From a checkpoint of a small autoregressive pixel model.
Model: 9.59M parameters, 20-pixel images, width 256, layers 12.
Training: adamw at rate 0.00085, batches of 64.
Rows from block 2 of a small autoregressive pixel model, named by matrix and row number. Rows with one number belong to one neuron. Each number is 128 + 24 x the weight over its row's rms, rounded and kept within 0 to 255. All counts start at 0. Numbers have three digits each.
After each neuron's rows are labels from the 100 images, of 14976, where the neuron reaches its highest value: "top examples" is what is common among them. Only what is clearly more common there than usual is listed. The data: rosettes with rotational symmetry.
# fc1: MLP up (model.blocks.2.mlp.fc1.weight, 1024x256), inputs 128-255
# fc2: MLP down (model.blocks.2.mlp.fc2.weight, 256x1024, transposed), outputs 128-255

fc1.231:149138178130148115123145128135133125147116130209144121141102141163170126140137091093129115175076092107102107121089145096157143150101110126103123157112128146134147107115126141162129177076182136114104170127149138149110134106060091105092128120132144117137141112146138148161148115139106102104138132096176148124118075114122148101124105139143135156097114155110112166108122115125106138164128
fc2.231:122137133098111121146183150122141120081140154137153116125136117073128083124117161135148127166138131134134102127136115138117121122124069165127131103094136134123109119120104116102088122139162145152119151118092135187124128139165130120124155122142078119139132135148158145129127159136105133125146106171085139107136146103161077102133090179124102097113113083119107167157106152144120146131115
top examples: vivid

fc1.536:114141126125136145098154223120121129100164135140116142152127190097156117133134110103126106136090164121138143147156157167121119137172116106090116146147164122109142147129104095131083132111157145141132122127079107143169094153091126102069108118074148141104122156113112107143143118122133098121111166121163164170142153127132088102115088157165105138127125102149135095133113120122148134126153
fc2.536:161138114164101093123122080111158113124116125107151144084162119144115107105082153119114141124118114123131096132101141089093146136114151113171144156097107124138125074111134128156162111149095135124117096133141147122106149132106120099167144143121111139123141115208120134122089117114088128168124095137151120158132135124146145114154143119123141134107146073099167110091129102109107109098132
top examples: pastel; grey

fc1.281:082094163152134147089155147138115131100106106154147140136134108140141121129089153111169144153099126135162099100155113128151134122138110120102121135122135118159132169142135077179119142110119139112130150172095127133140086164121108093124134145094160123113100110109105132088111100136168065144126180130133161125111119116156127133143076126104130125130149112146114109119118127150141087128128
fc2.281:106106104114127111097133076122167123115185158122091135123152146123167119102121141119086090090096111141126118167088132059147138098166147114078158165115144119138164125116140110166139090145110145113150101149115124104132145117093122128151138148119167127114095157109114116131139114130143117161108117098075086116157091148157133131155126147162123100100139163133166120141145104094162115134135
top examples: dark

fc1.403:151103108124080169147113119075161072152116131165143115144140136114151109161117152133101129124113132115118114099112113122152092126147134088111134117092151122130150164138119133145098186178101104094163165127118139114148132140129121112133146087118139130149184118158134125109149152179146112155102138091151142080138102137097135118084095145139132150151167084112085158105102097156127102098128
fc2.403:134128135150163163124112163111134110174106118131154098133135096085150121121132124186093101154109136152111119128135108136129197109127098088153143095096138114142131095097135109156122098093139075178084128156096131118177157139145125161137090099113124136174135108171125156113116118178131138146126172125136091134162126133153139120142118129142133140087140091113136119155133155098178119151132
top examples: vivid; warm

fc1.110:155168171142135156142109161138147096143149088128100134152104152146149109135142164137140124145098168132107100137139102113127130110092172075158146130185133119097079121167171141139120113142155112128121103134113141136140119110176130163081138140108118137094122129129179127140109087145131152106117125100089142157096135122135132120128107120133126120129144104185157164100125131175053112158148
fc2.110:076126132128152137126116134138151143123171112081086155156158142112147106148114108088122113137133107107110107199125116105160150118112149096124133147117098122163126158171132158155129143170127080083136134135152163119167114128117091138129122084201118116118129133171071175113149105145116106088144154089136137106150141115133139143082127138094109148123129119095114146111123120117106111117160
top examples: cool

fc1.194:114137124132129153120125153166137124097126146172118127129146165104148113137140094114122128167116093153125106131146160165186101075143111120114122139148133149153113126142124093108148123184135116100121126121130074140131146137130169125128135116119140135120143141147151098146139171181171063120125117119134147106088138124161133133147136117169130170106114125110113125103097095132131143133110
fc2.194:143167123111115116151137145098112121136165095188147096145152118086145158115128096113128113140166174156103119158118121090137174120098116113145134117138158108090095134125140110135090160135139123118140125121124137133118151182161140098158138116090142111156141141154126146105126147171102095140140163109104134105165087125149136131137098080143131145139140129144113094108159158124101113131142
top examples: dark; grey

fc1.206:103153131129118171117145144063152159120080091114126140074096169099133076151155131127136107123123155112151120115136120116145133154128093114102158130131100157146143120142170132196077150120140126154162125088077109125146157127168144135160135143082128124099126117142140137169126147137137143166134132106121163109124143135095099127108139112151122112112147107106139137108156097142161165105130
fc2.206:109114150124145198089157117120113130089099109138112084125135146138153103108095126120150125141123107155110117154150125150151166125129085158142120158141117101116135096103125131155090140125173178113144171165110090110148121167110094080102119118142102131155138120135126124118184122144132158098166112148152091103134136116115140086115113139120109154137133150113151171157089134118140106095130
top examples: vivid

fc1.482:178143126134100142147137119116138176129126094145138135123148144121126129094092127119118114163117080121125083164118128147107128142133140139136131103129102111065156095137118133120158133151118132168140107102116099146138130161093141114158135122145139126081152107158101110166147141122147092101109149107166165162112120104140157107157139104144112120106145107134134107145104132123083146095122
fc2.482:032133106132133115115112111120137140139083159149120091123115148101127125179145133104134130140120106130115116137097152126142139129134114141138112141127146129119097135141114159145120154158100142123129142148149151106117120136116089139112117118150101110136132114084136138107156148159109176104136156143143115074171160125136105126128099157126134145151087127117157154150171134096156117107106
top examples: dark

fc1.380:139111161168179117153137124121137112122092125163148129115109118105179123119076125106085137132094096099147139090095149129159110128122128119082148126143123114174151155188135084122163158110129123115131159136119122125151127152152107129149152131084127130113128141134170126155130129151146103149100144097148141109115094119105141109173081143160163125109128103110127129139161110125099106133150
fc2.380:154102103125111106116157103167150108114133114138129111143125140117175160128097139096111090097113156122137130139140151129140151117196105118086081169139137119126154140142090086161136120113101165132166133120130148142125114107123116130135125169107125124087100166180115118157133130100140119157140107120106155115130123076122144146128088130130131140079132127127132083133155139122141104143114
top examples: dark

fc1.763:118147139157132146135139111146120157121121109105158103111116134142158105080135098169111126145119108106140099142103167138114128129129142118140101108138163118109086098163171135123139111145147142120129133140151118159096175176092140102153143095111139121096145098160136096145138113185145113106129120124126162136102110143126169105185118133142135071136115155141138124153115125127112152152111
fc2.763:126099156102127106112139107153085125158109153120127109182155170084155107135171103089136161116143077136139167121131159136123121140149131157159130152181154164109141104107078142089136124108160162147140097142092147160107143132136147101113121133144114151137121127107118144115149102116129143149117140115126086121123176086087122140087122116147115155116075167084136120127106162132110115150095
top examples: dark

fc1.402:147137126144090099157164165105126124138167101129172124122178145135130120130090153170099144142100130116119101116152111140151142137115179112132097092136172126103090104183145089143089123113162107147146113182109099183108108178140157104093136149108138121152078134164156142100122132147110139138139119144113160149119148086155147115131143102124097102124157140139147139096111147147083103103157
fc2.402:094137116112101130112152072143092123091134142115087101151109120120145132126130134077119150098136141111120124136122126148088094126158117167101141106131158093121128145123125146101125129106089140112128158072116119100131115098089142137167122160136129129094165160134106132155146154082149086166126124159111102104125120136176135123136132158143151171152138152128150136131132121132111163137104
top examples: vivid

fc1.73:109130149150111160078139155150140113120146124110128151127118084118147136142117133108116118114126160115129089111161127122121148109171095134089109140123136116110136111119129070170106163114158130089122157142111149130096101133145122103135119132095186140145135180159121162089135163133117141142104120121143134072160138137108148159114141143150111165144104134197097115107119118078131117112119
fc2.73:130172121075127129120103164117131102153109123153191116176141147143149094109108105163146136165147163131142138129120152134141145163143159142191123148124124129121138100108094163149114109130173101154110138114103130098086159116150099164120136106104108141098110195130113094096058148118153120160113153134137124197114110155144113132098119117131140180141122140119158118110100137134171075153183
top examples: cool

fc1.651:174150142164135121138124139123121114085109108117094167144078132178130114121164159131147095150118142116119079163095086084119120137095160154156146138128136143114141093126128145137162113147127132119135091081117101133116078148085133139149140168111127148067160143136129117182144132106069127145088105092103107121119124122126131123147149122126149154152148143145125122141121137096119156118150
fc2.651:123103133098095123149106126109173134184109166126154106109119122138130169125110154129138102120095097114132133144131144103138129082129115103117131091113121125119107123123133156139123165151114144141095139159141101123128101166114125175106122067178136137162114114112140135136098123104158136132133171107143124098108127087175096163136086134113101105125126130154163165105157122147150112107168
top examples: grey; pastel

fc1.405:085121146100124137109131110100158112108177128116132108104122156108119100123158107174134122115131103131152091195125168111183107108135175138098130176109152150099157150160140118111125116189115124102112084116128131096155133161074146149121112122133103124130158094133134101160090122201111080157138187119108111153158128106154094111136134152140154118147150158101121118147107149157155163122094
fc2.405:183135154139112090133129152141141159186125131166107142118187104127143151106090064121105124141094104133088123093095117137151135127124110098155145065107136123142126124098097115119140129096153105134136162132105151123139105119120152125141127118132099151149129169110160120103131113163095131133157110129139159137106114139135130155180126108144150149147095136159140119130157167148138085132170
top examples: dark

fc1.86:143157139129130153129142097148145153100144131139117153138114123105117133132172156128143108170135088128152144190124099138122094084130136160157134131129125132124151092151175094093074120151199115138132102115111136159139159151132186148144153135123174156108105140131128128146157153169125083118123119143163157125105090180116133078128165140104135117141140158114120119148139125138094139110100
fc2.86:125130133170110120160134090158093156116151138080125103148105153089084150110151157125141135143155134128116123084109093158152093122115128150117117122170168135118108141112154118082153146161132158134127081086136145107151138119108161134134149118101151138121136121130152139112093133133114151143141073168153119135125135136102100115140153095117155118157116179080095138151131147102187100154075
top examples: grey; pastel

fc1.304:162185140133129080133141092111112113139185128135100096084098093183118130121092090107124102096118147167121112119072096134125113139082129128125144145148121145100170127160152121141126143157134147110158125137112163112131117134137130149105131163156102117141101094153142098180113090167113162175146120105158136133096119129137140115107135108143121116140133128123139124101143162099098099108113
fc2.304:080115108102149146109091168150153095171145102122155169150120127103127090104168125154117126156125150118139163146168124140156174141155112128101088112106127076175107143057106124098103119131145108126063157104185139115123136130139115109095137095076120145127149095122124132137121146084132130121134169133122119137132098115131121143102135123116132136133145135144113096098103133150172116160088
top examples: grey

fc1.616:136165101168142126126120135144137099135110111128128102099101103124128121105144145145149109173137179166135102129126097149100073147123127133132098184137122119090127067148179119106098160125134155110102088136093136155121122141138129107155156132167123184129128169142147121153144132090100113142153097114164154158136135131140165109109111118124135122141117114187131094120113115112157134144105
fc2.616:150115178141151134125103152186138143150171117152127133147080131088096143133119127128116125126161139127141134118105110115135112083128153097144118089150117122161124113122108121126111142137148162105089124126131128150208117120123165112112145123128085084076085111114112084143088135140159127104157123139110136108070189158127115119108119145118147118183103110081113120144146129198144150127130
top examples: grey

fc1.448:140128142148104110163121122083133083141141106154095126112147113142153145136163144147103115136138088172114098126113114138131087122117145145178170187134108161152095163112096116130140101154109150109151112090136117116138132136123097127167166124159065154091146094108155138154152102120136110148139100140092114149097136075192127104147130120109115110100149105144122158105124105136117173112136
fc2.448:145154134068101127096122113129146128129171111158096120109106108097098147147149168125125134128131114140125134151124121139127118089128152102122112123117092107134156182120151167118136161136087094127101123122154122120121081068117091142161124166102155128103147157091158148140141153126134147159141172101117090089091134114089110146099154160124130148140138145149152096111155132093134113149114
top examples: cool; vivid

fc1.223:132125120123170122100126138119129129139109150163131098103115138082131138113144177119155123131114142087159138148147154148160103116133147095143146148140125099168114118152146136144112134139181133118161163159125108118081109137111111105144100154101116116093123156123100154109103135131131139086118140108147163123158091126082135124131090143155166141046124095111068135140132106174123143105169
fc2.223:131116153145129121125149153141159111145137158094169126133117147143115095111166102148166086091094091119141114146131118120145126148102085145132117153107158115154106123140109138091118165104112133086147104121137107059140098126151116121136154149131105141106155127134103129119135134166111133139120129113098119115097128125131105083194131161125121166114150148146168179091098155136171150117122
top examples: grey

fc1.213:102147123138119138106115140123117110096130149143137157124109152117140103138144144165130147161081128127106093141140148101156126103169118093124118137131111123165119124117108077125115149124159163090143125096096136134122104138149140096090106127059155125110111138131117122106155136180145093119110167062177111113143115105147117133137128131132101108090130101107129111104161159130138117134103
fc2.213:116160124134133162121125139126116110119141104147112131129092162112169162104157117163190138128113151119146142089114135118125124139136150119155126115110146089120139161106121139154152135136133126129124161096147105090108167128115077156133138130138185090115095136090160083102148154134091126167103138097134124155154102128120122146153094142136128140094133185131112130142111129112113122145113
top examples: pastel

fc1.149:150168120128134167122155162090158130133132121111127119138159183151135088098138152121145118133109135121141106159179127113125137136174109140109094136147153130087141112109121099127106134108159109117100152151141104105097091180107144119120118117112088110140112142072119087103124141157108154104174112123132132137098145165142121120094124162156102100118118095114081171123120146112145136137163
fc2.149:128158123158111083160109117121093116124122114136116131151126112151108135162134121141119150109147124134131122114100122147121111181100202127131138110135100136106132165167133143126164122085109112140103151115098120144090149112138155162122126142128139122104132139145155107124134130119135116116109105125090113119124080128111138109132115105124140080126120158160170087165141103175081111106122
top examples: grey

fc1.557:118125122095088144107129114104162126145092151172142107098133138111105127160149133121124111123130121118145135138146137104140160132115102162074122132127147117107145158108126133140152136151135098124136172129105142153072137144133175165164149151103120131098121113157094110136150106143104163170133121077118126076139148114131123086112108148210171116126147115092152121123118130085112173113115
fc2.557:118109143135122078114151106173173121157138162132151138097155101130139132152074162138109089100116139119124126085102165089108185108133067118158155083107100110180134091123165121145156140138135138135136135163108108145170130126167139125132107142088105111134123159116110185134146143120131141137132082152120106122137130112143117135151094138149141111083145134138134111154172111077110117137158
top examples: dark